From a checkpoint of a small image embedding model.
Data: trained on simulated fluorescence microscopy of cells, 97500 training examples, 4.5 epochs.
Rows from block 5 of a small image embedding model, named by matrix and row number. Rows with one number belong to one neuron. Each number is 500 + 50 x the weight over its row's rms, rounded and kept within 0 to 999. All counts start at 0. Numbers have three digits each. After the name is the row's rms in percent of the matrix's.
After each neuron's rows are labels from the 100 images, of 14976, where the neuron reaches its highest value: "responds to" is what is common among them. Only what is clearly more common there than usual is listed. The data: simulated fluorescence microscopy of cells.
# fc1: MLP up (model.blocks.5.mlp.fc1.weight, 480x160), inputs 80-159
# fc2: MLP down (model.blocks.5.mlp.fc2.weight, 160x480, transposed), outputs 80-159

fc1.74 103:570432486495457400537541483428420432347509537478515454507533527503495476529566517460461580460491536558543411473514417540483464416401504566496440548455526615468518498523562537458502433521483452478472444493450537521581485440549493452568505504
fc2.74 101:484501638510409484567452532424454436411493493547500508546544519605494501516568512471449533439492493524463428479511482641487462452429540561483513469536452458452542495498516540551534399548492551508462519621510549577505463474507465465394496450
responds to: few cells; cells: one or two

fc1.423 034:536536450510462559541460538439516521516547455510513511442597497553500534445567440496557545498523584514543541504467495530465505505508500510422495602518386491592539487468507593630486506525505555495424625493535537514459496506452431515576593415
fc2.423 032:491527542511481520579559453538500532536514490572449555539615517526457521505550544461395556476497450534439601539581554404524508515479371503514470511493449491462433607528471551643536517588397457536484534485580545579415392460564453582555449508
responds to: cells: six to nine

fc1.309 035:488514499514571486498493524461486468510499523461493588519508538350484529470410508481468441565492479488512496458546541447544469587509464535604485561523534466548458565506598493548468558427402504515438514472446513462488611537429559571478572555
fc2.309 037:508462549454520479498502444403497513573517532414527588487634503552528544460509500482532431453573440559517439558468526458488484536598526505415474489507490534447466534399561517516484541517576543504557460564495462477602452491501552526392475498
responds to: cyan stain

fc1.223 065:525502418546541400534571437562467395434505485465495552622370520539524507442487534531496537490498429393525351472506500469479488474563498479508466501549472537513522552602518482486543423482523538479472548526421448476458553508483561461522450484
fc2.223 070:513583461557469437599431495477476484418516555466556532612545500509416490504471529508475500460402439510533510475500492496507464385509547518479525510525551449500457488526438505333515478517492451459477483524517556550515543409446507473519563430
responds to: cyan stain

fc1.81 074:536541523516472376507485418535448391510529577582505437555509441522545540499505540497513536516550435476454521439463564478456429468546522488439566532462465436488478443567467635514523556484554452511519499522555548447570425472466505478516539576
fc2.81 077:587453448525559402548519582485413387486492577638476460514513512503473458568542503474411564470475443465502472506503480582518479488392513500406523552513501525502536553485525521538462502470545489504579522485488453474399520475520557498474392478
responds to: cells: six to nine

fc1.236 066:519486466493484555519477548528511448470425447451497558522509632512451494452482494503516536374381503465487464534487549476461493555498563457512522614497531538418480486445504433505533472519456432502514498585499491407519499495479534465492537592
fc2.236 065:535539478487531469514396488502513536510571472490432482498531530531483504448570540569526498566499445616485454513480436374458484485502521524514529539477558581557514506534512539532525443545578540353480504416464551489578490399577587491501498444
responds to: cyan stain

fc1.230 119:478519539540495458583620481535532553456517467503494611549478532473538570434558558530498423468554475467450515554534450510493498509642500522519437543411556454504533528430464525516519432469476555529447532517492396494517506463549509493493460577
fc2.230 138:374506559520503414525482474536411487531414417491500548444606583462561499489491533498498451561562474507473492448517558514583443539600445547521504398461519489513505390471524421419541498529497404516529445470569542488538474489535563545397462591
responds to: crowded; cells: ten or more

fc1.101 072:501431498492539652598417535475514508491500496432457450454442587437467469533537518495456480554512486511541537529441564589517471507562479541575535518505493565555503476502486481541413441581494535494484484536530425461418417456440548494470509505
fc2.101 077:555482481552480603540523398538550537514483567544466500535525535494460501556565508501503607380471576500382489507503558440505513483536501492529561556487595429547570538529485557518511545474460434517556475509540511491498535458496551538481465481
responds to: cells: six to nine; long thin cells

fc1.383 046:466567486382503551498601445522479504518400434486406503389494548531549494556456588447454511526498490376461530561398410462550532520554517517543441456451587505516488496544511588458425507536478451452542484523578474538452554512488488510437498558
fc2.383 044:466424548499560496502482570542536419429559487481464515530428427438478513491479498545540501416423391533537514526517485613493507493488476497558511577477525441468539461499438335450525495516498507380509470519546591466471473497511474497448515506
responds to: long thin cells

fc1.259 187:556507634566520515508519525456559540499486509522414531474436500357518538562495409471428467493523440509563467470505528382389531547469503458525464440494485554524515474673456488455482584515521521480522510423464579401583542575511417533514530572
fc2.259 183:590482466535537480538479452508463527448497498490497499475471518509552512495496467562552476474523443478504549456410506590455502456518453456416493456506461480372569565512583476454447572528499464453557418540471403571492505553525528493548500555
responds to: cells: three to five

fc1.153 150:486498574495414510510480451397447503359485509651528513540468483472487497369519563582513451420560511500425498512446473505480469492483451502442589519582526477455525489595430483426550598428549526584528575587444445480480529550520500440454463488
fc2.153 155:548553521600523484411527452559541496508468483435535471500445551467565441508504520534544492505488513555525502562502497484553550498480473483377504543511480489505476568533458556514578617545502576444410534593593444501569507560496487470527525505
responds to: out of focus

fc1.130 153:543490581495541466556526425526566517469434498552463451468469518505524589545494460459473511437527445568419531563457580499542494443614551480453506465496463541552522526630441501522484560517465525603520425455592439477442536428542465409438540593
fc2.130 147:591527490488461482435500512451523486404530474446475552485490488484471531567523510526486513487618453517516486519507535485468491494426449502412437622619484450478522416399529462564567667530584527467487507515433423475503394449494544479525501385
responds to: dim

fc1.63 155:581551594481473492542459535389457521519518497535506521488435512496458562555522497546558451487504446500540472519563497418603542534496462539584422491553465452484516419533524540549452467546463538640514581501453526467459411438520451412447458496
fc2.63 143:454535566504549524555504471555496486503535490495517537519470539459520395502531497515505506492473513531546418604550426470481525584453473418451470546597461461486443524517619530528493678436488540545534557450493443460442490527484498514549518516
responds to: red stain

fc1.43 049:480531506474501579537412530474549537630467436467453565543572576476533453502482621570413448505468551533484475466432550410464507524505463488501584478524502516528482515491507497531551398493467512462474580438514551501489541480434451509502373511
fc2.43 049:481457606504460467368579448468472500536436506476507580610566506420554513528454396581557443509519559505488460537528505498513528543528513532578560501470484471464500473424556566467456487535481419564460504499525470498484432521490432592487526571
responds to: crowded; cells: ten or more; long thin cells

fc1.27 049:500496454485590553476578513499497508472481535413412476530519568522444482415450426478527447511488588546544573474468506468611468609439538453524522495570526524505547495495489475501434500481547513481475414489585454447471538469457508492377630490
fc2.27 048:505491514486453501435476489517509535536588583564518504447477498485557610436479533540518453374489395522496556576547490442483592560533573525508559524504553491500587446436454505575464513542544578522434519503477376515580431515458514476430473554
responds to: fragmented nuclei

fc1.91 157:549592516477480521374492516555415471457528457504585431487483512457489531529497500514527440446613485551659495556569464413445456554536561430525427517529559514515477425620505467614547557503446549450480507479585507491546537499384505477517417457
fc2.91 167:462487491466526472502468495533516466528427435459614529491454443443609503488516494449643425452462492523451506440578449550569401497508514493497563423518456435465506489496462473500450660528487512597491445379545436517487495532503442524431510421
responds to: yellow stain

fc1.339 065:472511451372454481517441427532581553497532514486565509555521536552431497494542484553456495516429487504561479509402527516524538490420551507446536495491625509446455406459530576514560349548465480556503475569550484489511494498537464481375447475
fc2.339 064:548487531444543489530442595513480480531517461478502527503480556545483501589486485556656459477535500489563473529525489462444437540504526515592539464463530481502475442498593469511469421525570454494490445506518536498491483487511557523496494549
responds to: cyan stain

fc1.20 103:455593543540434426502523492535481536487549462558495502566579561525504517494594472534558479510566477518433500528506449481464440534509527553511515470517442548452527478609459554400498547511438481555526534489505488556484424421487475513527466563
fc2.20 089:496527416463504463486567490497496536518476487631518578566542483419536475565483469428472543504487461517489480508487605631512592449459545450537519469502503464541500577376485477472443582620557559412449497452480517561402581543452441471456551475
responds to: green stain

fc1.437 038:548514557606416551520460573437491539469433459541464472475450500514523483514550432548563440448486578422484504459516551505440599524498464392484545541484509525555477382483404480490509582495492472520519579527500600522479552423442460495542440519
fc2.437 041:474457520519516510481522450491430542477522492482353495519472471488437408457498564518433462533498475504456487506449443439493506513509420534578482493447466531456389466467498501502497503494491456473518507418547506492469391517501501536469456562
responds to: magenta stain

fc1.186 115:533553518473477585485429488455500461498547495445584508552460458534559468418452439434543486385508604505504454507582480466547593506484552454484439457582570520478441508491501414591457502549520508590477483561538503454485447435537479444447404517
fc2.186 113:472500484460523493512550487445499460457517520425596511457465504544457539517516485444542469486470427483574490605462474540474513485481483553472560554480365533646559523456473544429453519506580524509458551470492505508467568517452611567480481483
responds to: few cells; cells: one or two; yellow stain

fc1.396 156:541395508472517478561451561575465563472477524389516466544432513511529563486485466462499489505585477557516571454528568521544507550505636543539525555560458490481484516544542439483376399572515476570469414499454591497532508546427513501558442512
fc2.396 137:468435557559484498524529435555419527473437525472586584528519437459484435486473532509511531405490513474615440556419448502396499584469524454544595483578561529515466435495489533439498497350526418549525513444480518613467519528571486468487570464
responds to: crowded; cells: ten or more

fc1.477 061:405485556461441379536566461498498496498473569429530576565456537507523551538528504486463473518473426498584458529574478489605450524504539575439462490510486473457513552486552515515540451515480457497525517529422572502439546578508541430415585503
fc2.477 068:477596540515581504577527544518552473485606452515494610516602561529542543490516457477581525555502369453548535465541560382538435448438613467470425446503489486486555594518496530445485518420547538423428457601476487501564559407510527502482514458
responds to: cyan stain

fc1.123 201:546573575452441503542482450443579515504513419550558474425541498475492591489536444507586477469479459450551487420499475438487548516533500447512471502503503439490476406526510532565494472528498533383640478490479474549496537605390469480507467546
fc2.123 180:496534495545467570391499490516460441582521476480469522491539467507613479528501575441591510431372479549541531543538529526575536554537517475433576614482438437524489432412491401451549515416538553498521459506575504575479604566527477524592505610
responds to: cells: six to nine

fc1.64 161:528457598400478517517535468499452493488586491565447419557454482556474501488454539505497438463535453521494482531482484522501513515545452494556425506579515460536371511610475513488412474555535479584421493618468571560541416394543519425549457480
fc2.64 149:476461574466523529508562479535527521533386439497527552575489408432485447496503589493569467469411520509535504441513496487495417503458466524436398594558442535438575456518472439437450543502526475524495481543479475576404464535561443494545513420
responds to: cells: three to five

fc1.171 028:544597435585499441567471526537462506482480478556509463422455502638606524477513492542506536465548519498540528528519449571452529451510552535450420519509544499417403477423453634490554439515529515498500462470568412587490446427586442505457478452
fc2.171 028:449570520532415490523446534555461514411495522577474518547495555441443541535469520523461442626448445490443447538488576477548500456441559473529459566506452402543440465533598491520444436583506423465479452442551604533420443471458473480602503533
responds to: green stain

fc1.208 072:499531530546482443460453440566516496514506493524427578575444382541503493484468574530545506554510486558458524550479562486474456450448439595507487501527470423451396494558430574495527577523509439506418628470563524519548514504520475611529518475
fc2.208 070:602475552500537598472449523582490449404536634481516485509569406491513367533525447467361482452518527419486459467462448612457554462553594435480580554496488532512422452564492512544493516467440532507502456532520549564447480549484459564497587516
responds to: yellow stain

fc1.57 148:458532503487485450530474477386495556408558507480429440523600465378462541412500441587518527533523544538517487470479518417513548520492402421494465481596482564416581470563497473504490576525516523381512472538488505493456454480512518472536481520
fc2.57 141:440448441570463502441518473488450498494540566514513491539467578406546483422489488433645477463482505593530560521564519522582499526548493571446507505501574519484456497464419414507566624479533489525553510552491421593556464559473580478580522489
responds to: cells: six to nine

fc1.204 086:537506549564497528555498477443467522489513587556481523515503524506550407436478509445407489531551467372475583481499461520459518478441500490538387453543418539591457536488469414564530565548536479507573418484554474472500487503435518457546487527
fc2.204 088:464460582515499502527546512483493484533508553557498621537530518456405527570493451564503531481485496455471497605429498548466456399359530487562517469501535571488548530515407611502564556568509476418485484538504524515489499596457397565488502425
responds to: cells: three to five; yellow stain

fc1.384 142:532502613550530543495559422457564430525553530558459523510525492495504541541376512484434464445550471503485522553427471584423423453448411554429566511506443518506490525570469532452558519499466541502587539472626479542540553610576535458515525481
fc2.384 146:509499605464500476499528486530446498540590478507537545625496530424471506491417490507591445579467480470522444545503501482430541424500612490599528414595543557545556519458464452519411612519532510469524569584498506452474522504532495464547507492
responds to: dim; magenta stain; membrane rim

fc1.61 152:483541473476511535520453554455482495426470449533541509531547591547504509493501556495569493405501485469428470496552473534569313533481563502540462497628535418476489405575557458488410475552418499448483552528517646442444473566509537593446524538
fc2.61 137:476525609483503442474561545599540471494476539448487482426490495406413526522380466513388482509518522410491485481486439418484494484525507557545490419497464538458402552455472511495473494546553560550458461524478553475554523499526519445536500522
responds to: few cells; cells: one or two; membrane rim

fc1.131 135:474529495534483465516488490536662458587518405474600453439462584515495512497520483486509401459445465519539444570531497481391548521522518566498465499521572551458545533507439475539484566439478411545512485505584509421594508414526458480599507412
fc2.131 146:533482436534454457550462416457502434531471455442609542506467461512465490542463588534536469457412511524484458478533576487526518546527538492515501504508503483546449605484525574552455552480434407399478441461470434461442603401522406480535418458
responds to: cyan stain

fc1.201 105:489521466471510457495483436471499495535444511494609542499501451514508581465558600521569439521517588497530462513595421589498450468424484539540426548575494469509542552463514523474433495480627503502522499542478430500481514479438569483530520613
fc2.201 114:501527557532479477490466487501490576490479484518604476477557480501527495386539506461508424534545410513502488570504506485565467546598517485497524533543468454423555505471513515458563551500446523355494434514442514471575526462539508491495425535
responds to: crowded; cells: ten or more

fc1.197 039:474505467564496520518410440516545529452484518524443542462457474509403511477543498526435527526530438489490550579534526614445438567541489503631501643501437528602441382502480604494416453558444473464486578498523444487559502428481550581543584464
fc2.197 044:521383554466560489466511556523441518445379570515466599536583487472456466492519566439429586433467535507454509498557486496466579398517485471519426554432558355503480407470471499493572461476454473513578497468586517526464446483443517575480546505
responds to: cells: three to five

fc1.238 056:598488464518516492502555490467572501513452454526461568451430475478533484469497551476559416444509550461512558479501555523511492457456444460595448455457531471489588465520457429455487500432551535560567529571500491471453634515420508517461612463
fc2.238 058:500432529455461493582503624528486522466482505429442489495515460539451458432501535508490400484481421521533471566523456480526524557505495580493498567451619469585443496428502477426475506542477503488488465571435551533518552459598540446595555568
responds to: cells: three to five; cyan stain

fc1.167 111:460463482534429477568570514490522555574554461566530509520379580442533505518507604508538435586528462433549544491554511421472461559503544472524464441382459619475519610460431461590556425441495455535484396487528425464486587558498512413509514480
fc2.167 111:444637578466542423534521516545500598470399373604526594461600560572446569466498438535470497577445478469569537517520554558501503527505452481549552408525552493519470503480453479494502451476555497454513494567509588511558418508452532524452464531
responds to: cyan stain

fc1.34 131:497508535535472537580530414443414490416492441443503480615557456446488414460479535449473493547524585528425517482491530512422548495482525464571452459558395457498496522479465478483466480533532512564574428490562525459480505386518531484506546441
fc2.34 142:520426483568494415539557571541463368484530487600491485461542522514416520564506408540581583368457479509467577480519564403520472470458581534497479571533462504446513472525423468502516413520518467476434524532502538507466487522482540457416544498
responds to: membrane rim

fc1.182 040:449468515650493431515513512484416447549425550543493552524385460523530527560511506443541538507561481463501511503516450491538506483558430506471474531465469482508530466467490552548416467506556502486507571579515632505468593568506510448520515634
fc2.182 041:512450494540589474616580472513421547459496465537411531545569477436483508493538498488475605543462499504536539559476534481455408455454489461417458489431495550554505491566482463406547513428476536487453463553447505497425461460500570489480492459
responds to: magenta stain

fc1.361 154:521500481409498568493486553424621535397485504460472479480441477482458515594415523524469563499434516454510544503446530513387455477512538511546498592538464456526478559604483579489454521551524437521469477491573385419501484457512555481536501559
fc2.361 127:550482517460487487483506492461411458425498514473533449524502514482465465596463428610480527500463546458465528445586457513516445494566533531528470632499485526538473571545495538453499465528423461435569570516507582449464450497525435535558460481
responds to: few cells; cells: one or two

fc1.454 096:460488506462588606478556412483478547513399576518440500518561520403442475532578536533474508491475460471463502492496530402464437457569401480549447478569551468475494486610515488523469519477524512453495459540455575464492510501491551448452627593
fc2.454 101:510495521527525458546515580523499477558455549457547482465477450486467543555483535459495583432461595522622542592455404503537566467464458527514578440450521571520501528480433565501536549485589543510527418585551528515596580507442524482453504533
responds to: dim; few cells; cells: one or two; membrane rim

fc1.219 072:549459550439445502536493462543584585537476544494535545421429570445526550440504401529513501488516509486459495486475482533560490470456638431444457476489409431429501506525504418534565491516564442494508531488538477506482501414579589458442476502
fc2.219 080:449580485490517552491521579572526440510525481551433566504515594570483449476499610474476495472485452455503532446501556360522494516423536515600463535504472415450553514522471373453496523429506474515398455515620539501565449538468486520557553562
responds to: cells: six to nine

fc1.100 106:505512475528479521481530462534495594499480511533492495451511436431555484613572450501597486462577539471532619526440597390475482547569407498519450394493535524513541420465479382499512610474506496501459513509461506471484527515454496506552466547
fc2.100 109:563484509500539480542522503492505593491551405587446544486411340514586464500413477565522488486481558545444577529512527531477507534553431449550475418467465507491492437466380553475467538596520582468559449430530424411506581491405490487480583501
responds to: yellow stain; fragmented nuclei

fc1.224 111:552412595541357463495499544487400418582508511497514447533511417484547392531509496428511564584489512553502487528586529452409529450499456451393541499560421486452458530543511512565536449488490485503450410518477555418466629484497495482499477522
fc2.224 114:548453509389517420509523412472491571417500458511596528497506472400526493363459490435491546501430533574584569428549504525569452478596503445409577487487404550541522527619471508528524479441481460552494459580485455545533401554498529523556485510
responds to: crowded; cells: ten or more

fc1.239 048:525488480523432531569451430501517487421509549523520565431407529494492507614504565530384510535511508520549538545466470578515493559398536543591446499453547460479428466397502557518440477458518543478448473572541399515413504536566546440429466592
fc2.239 051:492443544494625503618440588499526446459443471575486493414543529471493519561519510523569522455456474435477485522474536544426420571491489483552477561449506517561566414543515410532520489442462485458463516595508581467514490391461565378505470493
responds to: cells: six to nine

fc1.264 059:551500581589545538557562501444424372546537488505478495507542537492556524428439485496529443462426495412486503458601547517514576535498402620455463554489495436473433542466508535533596562527478531544488623495476508407494494543439560470445528552
fc2.264 062:535544542535572538513546524484503485503552541528435583508570527499563503533522476455473478544478510548478437449443565500597511478506508521441482589558465604495505578483562625578461488452432518438436556549515486455561539416502514447578420495
responds to: yellow stain

fc1.149 140:451494562433555520466589457456518554435487479486531536463487537383538384388462604463474481523524495442442439457489456541501598370421564568491518524552451418552494496549432589535495429453613499626510561541435455507461469437495473517514455456
fc2.149 135:442519468540541532542539568505506509472527504504566500434528529538486470531512528622473590479609519543471542536507479534581495520379508527421588544574427528576442511514540524474406503464436499462491521480452424524457528483557476546476486522
responds to: magenta stain

fc1.162 066:509497503545506332571560498458517517422454485488445582590493464511541510426569533428488481468492460448501405490467482481508427524685463498491405594524384390551449528542505497533536571537481486466504532499561535560451490561518582541442546488
fc2.162 069:474556477458515425478532527467512533449517556538444590535600541549363401536526530547482570483520493474427531440502525426588508418562555543500397517484579434406423473543480479472548527500504534436471475541524441529500473541426559549513499455
responds to: fragmented nuclei

fc1.189 062:520392503472501531416462549546472508606440573582491529575422423457480448515504465479537512419462485479480528493500535471497542456475531543554510565504598474488477456524472409462476477543556447538503595462476489436571508487514480471411399550
fc2.189 065:595422406474418502486459543522523506587555529493503465425536488489502481472439439532447468476447528498570533495486556529525557448486588410472568555505478620496431483512504512462424501424515570499503538510517507452419539495434498494512625426
responds to: crowded; cells: ten or more; long thin cells

fc1.256 163:521576543463471536534497439509457503516619573519539494518411526480458523550528552555473397514494606451507410500482478505493501479492424512515566468606507583474537508493525496545363394492556532608470512603503486542428337426499498445575489423
fc2.256 152:470544609508509497527509516538514434460520510525668480541456442492482499598585475497529444535466517460521451582484470558461449543527538526430506552521471487419479551485577515498494473497461479446450523549631438495446485509475436503514475568
responds to: cells: three to five

fc1.157 047:521465545544566419544462532476442441537557503514488466522450538504585520410449434504486575547528524431552605473517478561498509467513420542464472483542530527510544441449458563503510552518495551529567581510526450464497552481471470574454384531
fc2.157 048:499437594504453492463529443479520591490462574527508520531509528481537498502454495463468459522504502567526481622430503442547465446518511464496575508488504467561471512496529580433544513552500397579497617542492524446535460554530606485524447462
responds to: magenta stain

fc1.291 073:469436548501497620548545528522445482514409508513483496454560546507474529523469468457459493368432545478493509515474542536468530474525501463584464500482554574397548465476524393530488456538501469488504475550446477476597480438465396500497464389
fc2.291 071:466484513557479537459450569635539420480477498456411614520478454446550486499466511558481484521463532487555441498500496386521445441446541494473435627518499547551541516557474571490471437526414564479456535451521507491524526487532520458531559425
responds to: magenta stain

fc1.313 057:529449483472548572471438542504565544502476584474421535494507465485566492610596472516471475454580508525530578527421590518504506553571456503662507487562519504563532505533508470540388518476526520534496489486532411515439516422473460546391465514
fc2.313 057:578405454383522517516570392485518566525480513579471527462517506445513460467454470568547579409515468437531585558476519461456529445494466463588530512502543514542506472467473481489470584504426547522616472476507403477529560574391492484543536437
responds to: red stain; crowded; cells: ten or more; fragmented nuclei

fc1.124 063:540479535495524607489457479570597453580597496473515568560564509504453394588453469587518510473491472524512446506548469479485448533455541439466459437533555485511468420582488424449499455533437468503486423505583503434469505456544466496465553499
fc2.124 064:558518479571563487501577426506502445469438478533591534557668483482474573461431471600578511512448517461558476495528452478450545534531523584533479476457500438521453558509557552486469503479505399536518474485452523489514498453543458462524521495
responds to: long thin cells

fc1.278 143:533535536494532463477509506535540496486489518467489531559370539474482550462510547533489614445436476420492444491573468568510545486527523427389473448503611412575441577519512617519571479473491570563558445517421519458528411486534558396498464448
fc2.278 164:564541493570560494529509480423461458461520548519587529525506549501532484617504532533514501552446512530525523426471529467527476482383481533517530501431542518440556543537576484422446474515582478563441526505527478492588451489486514576552538456
responds to: dim

fc1.449 143:546497509493489482436471368493566411515540474454582420525442545502509491440530511481509440473555484455446468628476465557463537488455524529547592556547552430479548525413484414557570474445464524565440521422474567472483554525535538471561499483
fc2.449 162:490536542521463441587594535502490508553464556562581520513554507505554594438634522514510527530432547543502455513530494527469492470532532645496492478495505555577475482512516406523422569493501469534523521459526594602539475563478540512478460439
responds to: cells: three to five; magenta stain

fc1.332 037:560502471542403509474428578470536564445449509517454521467487495565433562522494544545549496481510580576453538463445578460455605439389455358415539548522460532544555478505497452487502492515552530479402573577520576496416514534520446472505487540
fc2.332 039:511437528511481474497487397457424545537518455471439469415511501502446485528423567495445543453488550464464598564560394429445461544527464491501520458478498702473410446581490461523519505493570530504462441491565424551410397458546437460547527548
responds to: magenta stain; fragmented nuclei

fc1.418 151:548524550474527593547485389487496512453512502571452563394447514556512527460477481551479462493577548622371419603413559513493582440494467496554426476507460477404466533552423567514490555476465563584465512499579512485573419477439425433492500526
fc2.418 162:488474504423467534534539461604535486587496479570568526467414457413605489541475504516456519542535526546492464499494430497419530505526574548480513601582427518520468404592481512515397578477464498523543459501494449551480457489485506491488483467
responds to: green stain; fragmented nuclei

fc1.289 042:436511485447620519549443453499448472473485562472421575466518471451531520500502508433424469426529530504553537591539531513482408475500450497625472543530454505596485542528528560565369518514509525491496535517557462578470513534419456578481621437
fc2.289 045:510476524459519532520465553574496497492444622551431679531568471385530537541537465462456543371459452466553570528501553496467475461450526461516511579486519373539507543470402542519479533470415523448440515516463475477487481533480523543503532421
responds to: membrane rim

fc1.8 065:491514508440458531539404608499482480521481539501469545519556451483577538526430474520510497484432550431531565516457571504441588475537478416500526474491447401459559544512569463393538493582535420526545504581466365489503499513493409430510429428
fc2.8 060:484483549468508486489529429529492495420536496525457510456528474475458531567461442515402560508487447458512501613443481428431430483528438530444596587488534588539475530472472541434518462494361506418511501462392570500434431483486466526569555508
responds to: cells: three to five

fc1.147 128:438447496522530505624499561472488430474517523446530429535396518467502525481526596438472540299545492512403498513523483515486546515476546541560497433594523493525479485536520578502444478470487419474477568607520602501514601507491452452535524529
fc2.147 128:555443533464449492475550515481540467563455434459635521451517490510469453492537531519447521459472441437518391425444454413484446675433543468468464502454514525529461547463516580457500443455509493505504565556519518452523479504468505471443474478
responds to: few cells; cells: one or two; membrane rim

fc1.248 135:476526564458430483457516664455455483503491553510493468516499519486495537457519407503538563584494535490569553482499539566478481487469483418550549639465558481414474542549412509504428507522515458514490488541448307541542606507528583529575556547
fc2.248 127:498430535525493483488470502482477573469501581522437456545450494390471607450511456549385571492596467497497462490468512490413482436602515479491529542482503529514510577437479496395468513496409483401506557547435530465558443517420498495557499538
responds to: few cells; cells: one or two

fc1.401 127:484596517465445560486500485546471546465517594485498576520511550369391502503495538458493572500502498457429500388527541486480459538570527470494462574517537515447425539480465572555548508410528540553494424520539388526498506549462437532459497499
fc2.401 108:523573442504587453500471528501452536465446402464588564403551512465559503508438471542427504445573462527520513486400585423571515401524614503491537454500430501504546465442449558464493492528453538538509542460479502510499428430486515506542468445
responds to: few cells; cells: one or two